Weights of a small image autoencoder: encoder norm batchnorm, trained on short English words printed on busy colour backdrops.
Rows from block 6 of the encoder of a small image autoencoder, named by matrix and row number. Each number is 128 + 24 x the weight over its row's rms, rounded and kept within 0 to 255. All counts start at 0. Numbers have three digits each.
After each channel's rows are labels from the 100 images, of 14848, where the channel reaches its highest value: "responds to" is what is common among them. Only what is clearly more common there than usual is listed. The data: short English words printed on busy colour backdrops. In brackets: how many of the 100.
# pw: pointwise conv (encoder.blocks.6.pw.weight, 320x320x1x1), inputs 0-159

pw.200:145148131137154129139112108129119141169108122128110153148176144134121140137112114141156113134101116084137145099160123098115152136119127135099083106147102144143096118152103144125179098154131184129108104101191131084159125166143132122102102101140084129142129123124131105152125119126124108114108168149138120134200135105143165096114106104113150149120142151121158102125108142183115153174123131103162165126127145123119100141125155134155072153187143144159152137151123140148132163160161121
responds to: bold (94); white ink (90)

pw.58:098106131180118141124138094121108137101171132120144135116102142103116156136152113118136099096111073133125109100160122123147131132102098132183163158135174128144159145137138117169093159105105133113126141109104171116108112139112125155158095110120226112078105093143100124098143109127089117106139078111122124171082114157119115125121166092141108081130152131138093105122117098104127085170132128117144143100139128164149123133141111111158222121115123124098121116132118146156147095143176197
responds to: bold (75); white ink (74)

pw.16:134111135120135152138125109127108141112155130123117147145108142153169135119140132137157176122123115130104123118122094132070097133092167134140134191120132144121156105118138150131112088114124097159140113121122155087152145101159109156168131130134133154108147124115155129103129180135092124126137096155091208140118142107129099149158104154144106124102145134138142136126135112111106107136103111128166114137142119097143120087124066136165127133086118069155094114143101111160146164136069110
responds to: white ink (54); teal ink (36)

pw.31:166110114136173130089161130137155145125131124114120153144091128144105085129175082142112090087126136124102080155137155134142108183122135123157175076124150143108107134111098122118088125145157156151162170107168102134143144131108164122159142157094107170088118158156139121101129132129114151127143150143165136119178171136140143161143178116142155167122097092132092199120100128120168154091100171133134130130144163117142110121115150124107127146089138175152113108138142122105126086102121148
responds to: red ink (52)

pw.297:128158135095126147148139125125110136110128144099146107120133120134121128141128151137135164112097180137101136121144135112092169113167117158128144087146108128175109137114144131121126096123102081152150118111145111154117137107107148175102100124111102070108113135134130117164176121115189109094192121102111110118100144157166146165134121161107142102095176139159137125142176175099098124141092142114110135100152139130130102092132117130100126124114127142182136138134136114146156117115141165
responds to: bold (92); black ink (74); blue ink (26)

pw.90:103121168118158101122140111112115156082133145172159123137155167136104138122132153160132166125140128183112105108095151164125192160148133124151130167076146117121139108131097136124135133111137086117190133135158121160116121096128113146144138139127139151129131141145127136141135198111111127116155148126122113074107148115145123090166105115129108152124105151180094131153099109132131121130138094053116111111122129127141120098150116122115145121068156136114159119145111103141154121115125131
responds to: bold (95); black ink (91)

pw.34:137120150094158138195154122121187144108190095146104139118131107118080090125121128125130160113173127138110138163160138189119115132097119113107100106181112117146110116102111104109091124093135114123106126125170140109124151146155132122154138128135181122195107134119108131109170106159117127127163105131131121128158118130141128130128163109132121131162136131163112118179128126163116129093113103075134162110124164058118097106088147129108128151148130149118157139135089136110123110112149134
responds to: blue ink (33); black ink (25)

pw.224:154043116101143094173205125110113130119118130102113140129173133114101100154142121118139134115138150114121143148129141121142105124127160142120134116115121107115169105116105138097136119128120110152150121137148129134137158135136112157115098123115126146188111129133132140101126149122122111118117104121147139163150148135138136157125157115132113139147114134132102117116091153100100167129144251148165131127153114156161146178142157093141142110136150144133137118153142112128119126097107154
responds to: purple ink (41); red ink (34)

pw.203:137095131118134141127120116165132129108116110180137106117152192130096163173144109166158083131102151111127150132137168132122107097115144137111116122119125102137166147133116126111138151118128113177163158152159128166112185132117120116135126104123132102121146123147164155133126144115107156152146142142126140131093129123119136102155135121098158139091160124126144163149121130095119112121093135116114093109124108123125154125144126103073117125057173116134110117141162108120133119113108124
responds to: black ink (95); bold (81)

pw.215:116144120102105145162136125123139147100122121132133163128170096170191118135122123120158169146177148143155084125125099146093153146099137183151131151105089126108146101113091143081107105155112119095155138145185136123161142128136148133114137109100105096158102127091115106181147131156138142115136121110096111120113130137152152151170147197127140113166132133130145104160118114115148101100124101096127137128096105109138163102164134137110164134161131105110119159140155142049121133137117112
responds to: blue ink (27)

pw.304:122076123071134140149126139128093120104132149124143128125145157179098100144158141106135129121122093106123142118139114141151112138179129120151107125121170122177164138159142144154117146134096124132134120105139120124155089144136126093119135129135156112100161121114104121126107141128157095138154060185151118161153162112142143169105129123148076122109131094163151116085157109124137129124134150142104117114120108117089103112140115137112140101114132145107150090119115109105148142100104124
responds to: black ink (100); bold (89)

pw.265:115093138179119144130155119104110110103157092112151134126117180095110117137131125105116178153100134142090122106151095121122149119121181129151165108120142104118150087127117127126134149124093126123123132105163157129138133096121114123124101135142174135136125121093116137134133132160177060131122106102060105115102093106176145142164101082121094075124134135103117128166134137129131168113132129136089127111173151173119114113118099139151096167134099135084143128123094131102092096139156131
responds to: white ink (51); yellow ink (37)

pw.275:140085149106130144125103121097099165121191123150134144125134160163083102124135158115101196155106111139094125123136121138077138144115111133118103145160164118141153104113095184087126087133163136103117127100141125115116175161116143124145102135127127132115100147101135117144140110110153161152137098093143119145174152137110113127107096131139093147101130143090127155098122105115117137158105170143136174116152103119102130117125096107142108144105114139137091105149140139176096146128098113
responds to: red ink (42); black ink (37)

pw.254:090095149167155114085156166102144135062119123116125118147136151125118161114108159136122127158112118090110115104106148099143102142164116113181095132126126175168138137143081124161107152148106149135129125139115135098109146156146126139129106127132136131102142150110168137119120155116125116131115171143110136095124159147145111140088109075120120095103129150103151138142133128141162135156104139119182123125117111108098149162093117172110141107053124109134103103139089163121104124158086109
responds to: pink ink (48); white ink (32)

pw.230:092111091133175128124087139117157117101109127096123128163115117114103132157153114136148148115142134148150138158097152157102129152148106097128175131139115116163084134128139101135144163146097113137109129108149156152108126122139127084089116116136116107198161112137111137173138160151095118121140134159175105145110150136153119128077112149104126090126124157113122123139129145153112145137098121132161129172147096138209154130160212142105159129188075148145126119106122174102117146103134136
responds to: white ink (88); bold (78)

pw.283:139095152131135113119123150140150100131114131122121129139157119159093129153155124110134098155121138077122094101151136143139121109172129123140139167095130134154159135108107112111131108115155126163131109135162121128137141116132121123156071125137143153119153152116118142123111123111094096131137158133110134138091148136176107132130142116121123147129141146128159149137116100160136119134207189140164133104117110124180122161122194149113112141118120102157131154090102133084145174099115108
responds to: bold (80); black ink (46); white ink (28); ink: blue (25)

pw.61:100172120181145088132148143110140130094120129099128109142149130070159128147162166086153149075137146153085139154159074154179120139143148113116148111119090166115101086151139113173121102145139150127127154180181144118117121109125113100137131123127160130096121137118135140171100110129142122105125149152164141153096119153146153135073140139126131093111118122111117172125134079193140127140144088114117160140150121133124166097119108152128124125077167135158134112141116132095099110169127138
responds to: bold (77); pink ink (66); white ink (28)

pw.309:117169127099140151074124166143126122096074124127166151174137195148145116133117147128090138117131112121115090125130123161086106126143110160118117091133130137115141092170128124131099138126121093168154159169115106121136148127136152129105101143154146147101113162124145136177115135121105162149125198152094100125127122114100135111155119134152140151145176136129119113112121124128199142130139123128150119143143152135091133111106130180133108153077167112123095131172115140103126134080143076
responds to: white ink (98)

pw.102:114133128114108108110137123123119134109114120123134107137149176137173122129154133110118109145133141109117071112137115128118087144200143146149178116167133119169138175164108104120104150127139107152102113134121126133140129100140131139124151136162133142077125171109103136107135114104155104093116090144137147125097155136197150161130159129140121197147142151090113116155163140093139136120107103229181138174148138150172088121122146117104133105128114162135108105144113166112122164105147108
responds to: bold (82); black ink (41); red ink (39)

pw.315:085102088080156065106140124131098130134137144121109126098111123141160146126115125101174091123079142131109108154124091148097095195155108138149091165134154134175136150166128136127109091137162139151158122132140160140081104164146121117102167160150154129107103143176107096143102093146084094102117114093121142124176144112109102154123138110116145164121130078097154102126182103147106115120134129144164124117054133099133152084100114107105187102133121167113096151130141112116154114125118137
responds to: red ink (52); black ink (37)

pw.186:149146123127120103130145121129134141136139160154123066092145138124117151149129119139095104114087129143137090092126124126118141145141144110119165093115135118141107075165138082105130087130132116129132125134156153143149144145136111143127097203153106138170186130144162156117117114122149079102140128121093142143140184100144138128133131119115152120147174100104160131128107121153148134123144134121123120095112108121103132143134071124114108141084084112088106136130131123149146107080137074
responds to: pink ink (47); white ink (43)

pw.153:114116133136121123106154137108132105135101121118117155174142099147119094153111104112080120160096123065123140087146126108127136097138122105083136157098103125150149142153110149115129103188128127119107109117060108089117134154117114147123122103105135136145099159104156123128071126110125103177087158131109171131144167115135162118145119100118125104145156106124147120109118119140156125130177139100163162124095100100207109132132159124077112099119128111144073122159146137133135093163090130
responds to: black ink (29)

pw.11:152101144172115164113112075135101089100106124155112114110141187099098139114157171137141146140120099131112099104104120097119144135121104168179130134144119153129124121125128052124144106157155111106104142117136132134133132146141104117147117161142154148127119114123159119115130144113164149105150145108142107118120132100110108104140119095127111188113123128136145144161109162098168076138139115122129173156146109138137164124128116113091146131143120110131120186163139133129104142145125126
responds to: red ink (38); white ink (30)

pw.29:150128140118174142138125152112104194121095146117138101162166103153138126116110149135130170080111109120146102132145115118136166166115136161129132110139125168133125127124108168139114148106150116142129132143129160114091099152144135143078110151091123145095121188108160145113112108150139151129142115139139101147149148149131109167149181132168099106116147125162119135173136102106108137122104181120108102162103124172107154143160113096138124128149069148124120114146156141099190175107107153
responds to: blue ink (47); purple ink (33)

pw.269:118137108077087115095148128193123203074130116132117109144165110152139167101162100146161117192131135133135142088147105142080116132110166126122115087165146135139144111140121136101157127110096127105133101128109138130142101131137113134143127104156148139184146117126113112111107098104131111129130118138121118133157159140186096100174119165120132123120174109104163132147150130106093143167138106133136120137119146136111127106134102141113139102133114109112136112142139092181174133149138166
responds to: white ink (95)

pw.113:108111118149103181120128150129111107124075129123131154176147166170133137140110103106111134136104125126118084111138192123111180100158146106118114151124166136154161172115157148127128173136140178097095112142145140126095097180135106143103096145132162180119103137104120141093148110111130148147113120125126161129107152134152110072127152143103059156090114092105177141152129155102121171123140132156120145105145097115136124136134091120126137141108176109118132162170113128101143130143121144
responds to: the letter e (73); black ink (39)

pw.291:124116144123122137094139165126116166116141155121089093166110094096163137105093126125125170128087162104111140178137109108127126149111135112113122106111130118164134127138153145114169131140102154136146116156122122138133102157129096100125116117147146118183110094139096115167105142160165110138176129126105136143108108136148118114155128164081112148100155138095133106165156100077108100177132110139147110134109147113118152102112116097126139119072138099088093126107143185165087134144097103
responds to: white ink (90)

pw.195:105101154116141126076104122143117134107130116105157101119130158114126137134147134119134133120161151138152153115205124157111141143123120181155142112111125127107169126119196130141118151118116075125139131138122138107101132100140135128107108105147187140115128120111089103129104095099148093135160114175110163101140157076129124129080125112110138132136103118118146113103104096151119153104172116126150121113155128137122146170130139130196112138128131117077117111125085115159121132125166163
responds to: white ink (50); pink ink (31)

pw.110:098109132117117118088134190134130119117141145139107143122117104154165123103104090094116096144118142136122135123190128155103123147110134098120084161126144166146150131144091151150107138194175137106094115135157108097136155173150107138131104146169092147107138117118105076124126091132121117104149134153163130158161098143125101152125169185147117079117104141090087107122129130118113125140097126115111128144086104078125114129103133063123146135107171134126130089114140138144140126152101112
responds to: red ink (38); black ink (37)

pw.1:142150149156105138106110139101094104102070119104138152121118135112101126118142171111133121118067083137115141100146148112132092184137148203070110137171135122142131140106151137135088137139165118151134162110120068110136135149149129126113083109134149130110103120178114125079136135134127116136142090135136145123127082160103112120124149152157126173131085114125090148121095113084124118108123140100119116135093125083131127143131120135136148127114182169121158175111123138099119098138107147
responds to: red ink (74)

pw.22:136134113103098175192109167093112088128119150150114132104101128133154174135132107156080150115095122102122167094133117141091144158140162149135114147138104124127112145127169136119112142159126143165145099154116115126134136180146134119137116140124106191106101170135143133120114121146128144152111111112144123130102117161137086105107097115138130114111173151143132170159110113128141114128108137115139177184099141211134126152152120127127146119107123109141101105139129139154138144112115142
responds to: blue ink (37); purple ink (28); black ink (27)

pw.135:073110126116123129124123136114102145115111125125124108142115084126131147142153128121130136116137163141128197115086065167140088165128126109074116129128118134090163087160115154124129169155138100085133131151167126145185110141172126147150076127090143100184159078153113128137141138147113099135134154107133151123146148126124154167096161139106091135118160157136151107132114212127104133135125146146080117142121083111115136116138120082095169108105145186118094102121100126166094119094165112
responds to: the letter e (70); white ink (52); pink ink (26)

pw.199:155139132126181131112107124146095135085112115120163105138116169111089125128138108123140174127127123132071159120152126100110110092128159168111121115126154110145101128164126119107070157116074139085186109133137131124144121103111109159131074122113169125160130118147113154109098168128135099127064145149095160177147153126123148147122159130080138149136092129136170153136128080098103190124127117149144108107149121120105122083118128135124123103151122144126101129128156127105138135075128154
responds to: bold (91); black ink (77)

pw.140:145112123124142095185137093109115151147117147116056136128101110139130075090170102153151115144169074133111148150174101139120146147158138127139123099137142127109135139130116109153099127112140124104124123111104111145134149116124108137127133153130141146191125149156079137130154155139111078123141163120119115144120176125176106128110132134119151133113101083085117107158108159084113107145124084119138125125113125090149087169131161145153138095109086149138132133138107152118124120116113114
responds to: blue ink (51); purple ink (38)

pw.257:149097168116121148098146102099113117135101117095138151134097108129083080096165154119165108114123103113118128103107111061167102129119140177105165134087122167133102109119077120160101135129135128118119190142178119129141108133114095101134096176127109133135148113147153097089143159125120090117117131127109154125148152105157168124111129140146137141164157107136135139107127134148125124097196152141152117120103103140174118130126129121105108120127114140142103125113114164141152112162099135
responds to: red ink (35)

pw.101:115098091144106121135110121145120138088116144125118118153116115103131146146129104139120099135091124111159141135158108100142143102148119128116108103106151119104149159161182142160135114082089128135122092135128153094143141132116132116174113136169093115142144160095119131115130056092195118091141151140102174133115132156183131176126131108155128129149146116118097115116133099103117085160111103128148096111132107133141137129108127140119117110126104132124123134130132131104084103117132104
responds to: pink ink (40); white ink (37)

pw.239:107123161110068141113096150120119117106107079110121161132101107090100094126141133178116175168126103104159140092170115116130118141145155133133137148153176129120122138094124164123076129146132108114160110120097130126143111076151160133131079136109116119121140115126122105143119104108156104135139167165129185101137177121124143123124100150098105112102171156138096091133126108079110119129144109159158079124109084122112142103104130097150122151082126112132159097169120074137127108122136140
responds to: pink ink (59); white ink (31)

pw.112:103124109121098117127141146157103118117166133141110137120118108123147143173111125127138141125132115127123169153160107125128210130102087128133121094118178143132145139161116125132119128095086151132143135167163135093133151135122124153140123125141178123193142121136088114133148123101111110130123117113085065140101117121101084167065118139124140080131111125142133147107112151121118152132155163071149138092117144192144129165117162126134127105153140127177124146124125123152180110125165150
responds to: blue ink (41); black ink (35)

pw.73:084140108118108118116085135117138136086121147134113122111118136139137123098160170105140104142108129124129167083130127139131140099094130099121129132182119132170136130153144121136105152152141133127125102100120097132111113131171122120144093109152169111167118097130149129156109137141155136133134126153088072154174170149112109134153127107121103079124121125113090118113140146143119105157125145087138132156153112138138119183129173117095117100097131173128139089114170138159102174167207086
responds to: bold (80); white ink (73); pink ink (26)

pw.111:109136152141119166155151125083136104146157127120115128168101125105100104053146107107138124118097128109123119170126117113092168078099107141133127128139127181133105112142146158103120170152145091126134135158119095112136115141173114091116110138104118152130139107126109091150115128187145110123122143138131116145081151137106123143170118146126145138127123143121086081127122137122141096144109157151165139129134177083098113092134136097098127109121162148102103132163106168105091156124171147
responds to: white ink (100); bold (87)

pw.174:062092116159145150112124155137120108110111176148158141145134121119131131139120115129114120144127124074175081124173119151168111128122101137123121196128168149112142107156198166161100139115129114138144128130115118144141122163162171175107082109152183140111104106097120130126107113090145135096154124135144204107165150137107135114133132105166120121132160099130141103122123135104122121119158121156147135165090083101151123167100146125116137141081108115091095109133136118108167124098108179
responds to: bold (71); white ink (54); black ink (26)

pw.39:119124137132171132144131139122130134109161112128110117097105144110094128103131122151075094177124129102104113132109149137152166118117168154123100136097099129113106136105127132157149158079151119136095111120149095135104176138096159130142105172161150129142133135113112149124108163109095110096132121156131152138125129120123113122105147093139097186120101117120152122104141147101129138149144160121108141146099149133105133166094107123154102158143128112165142158169106138128132129124129111
responds to: white ink (99); bold (85)

pw.209:122112146171143132108133117123105125115137098130116144137119132160102161127125101131109123130132161134144146107123122131155135096106133134174132151120140108102154095138116122101146170159095128093133157147197112101138127148151125121127106124114171186110132131116154099091111093122143112098107159136179119086114124120107131120108132112134092148147154176097133101144187161122137081160130107119175134154150121182114162149092136122130087149110111118081130106141121114149113128139135115
responds to: yellow ink (36); black ink (33); white ink (25)

pw.210:108109117229107125122109132123088128139132157135125119132106215135105145126111176151139128123101087133121112105131118093133134135149109156178124159142127130122124125145126148125071148113124143103158101142125140117124101124107115120112101134124139120107169124125155092139093103090166128141093163163170126128103125110130135114151096119115119104106120106108119156163164121153109154126171123102130112071172105151150152118112090128128123095111122076120125113131139127127137163150139112
responds to: yellow ink (43); black ink (25)

pw.154:133099118107153136115170077132123142119079107098147129128138126115098126120163142126116148148137151153134111139186095122143143113173138133154116151116179111105147112112183120111112160112140151108122103100154125157131167098107188130131124146125154135129131110120093115123099126155137086172121126172115131118140174066155122187170119137152149123176140143116137128133104139158154150108103164105086131099138117110161127133118119153141098117151112144106138135159138113115128138140172106
responds to: pink ink (60); white ink (28)

pw.142:143162105145130145171152096142147145120140118110173148103152128110161148121146098108182122177150137120101118148117096144119125108064099135138114147172115111115087119113125114144122119117145145101105143133105143120092137122146132105126124120121164136129094181156129105128113147125151133097098163119132136140142163141140153132135167141173132123136124121093118120137127143135107107132145089141109139120141145092152115134147136123131100151168102147110121122138121119130123106161140161
responds to: white ink (69)

pw.40:121156147153186140144123092140130130167139102117120118143147140156142118094139125107103145191115089146107132143150132126110150117146117142107113103123094158152138132147089145138136079121108136105138144085122112096119138153120135130124068132124125156147104137090127115169123115110123129150131083118127121105100148153121073114109122152127109099168105143107165087183144112172132160157139123135131139136072147086147112129144169125114144124109162108166110089162127161107092147173084084
responds to: blue ink (59); purple ink (27)

pw.146:134110137137152138118114104144192074117124113138145067125144143141107112126134137120197152131146097118102083136150120132103129183120179136137129087156156117125144109116087085117114124107147143144136152129143105112140119128107217111132123184116151151144110142127124116107095080109153126095140130127094149127111127136117100134146122145161119104132139104142161149154110112091149133140150150113135129073145109100141132124129139115150156123133162129139166128132107124088126125153179104
responds to: white ink (49)

pw.119:098078113159097155074137133159108102110165127118088114125135143151147124117118147071128118129136130156138117169125174135110167138144130183097106112136127133166163155106094118158128143122201127143153151148134121136104125170124133121102117143081109166101134116157151126143117091130142160115128118119131147137146116137118096138105203128104122155102130095154105131168111091108116183118112170108130136147120152086108144111167107132085194113138132054135140188144130125075167122123112130
responds to: the letter e (63); black ink (45); red ink (29)

pw.178:154133143098121111129119222125145140142130137084104133129113156159150124159142158115106117108129148145108103107160106163157128109146118142132140093072115156136123105150175165144099114114177117085109136132166116131125151150155130128140129196099161141099159111145124156098130100104136151148117159153199084106137140100132128158122136118154162106136177128132121096156136103135126166115070138090117156108119148153109152137110085122134147106162142103155080147107161151067138125122123102
responds to: bold (91); red ink (52)

pw.23:110108130135129129121122155120119140142151120156109109148140127132118094168128127200112170131138124143127149125121106178144142107099134131144138115125120156093140106142106152131150145134111125147169147160122155112128134114131146131133125116132110113126145135093136111111140124139146113091126129164136148161125115135117174169073102085148123175091145122137141071124100149133100109175157104125176103159141107133139085177125170147115126139126117136109117124162076085136119104164142148
responds to: sans-serif (88); bold (76); white ink (58); pink ink (36)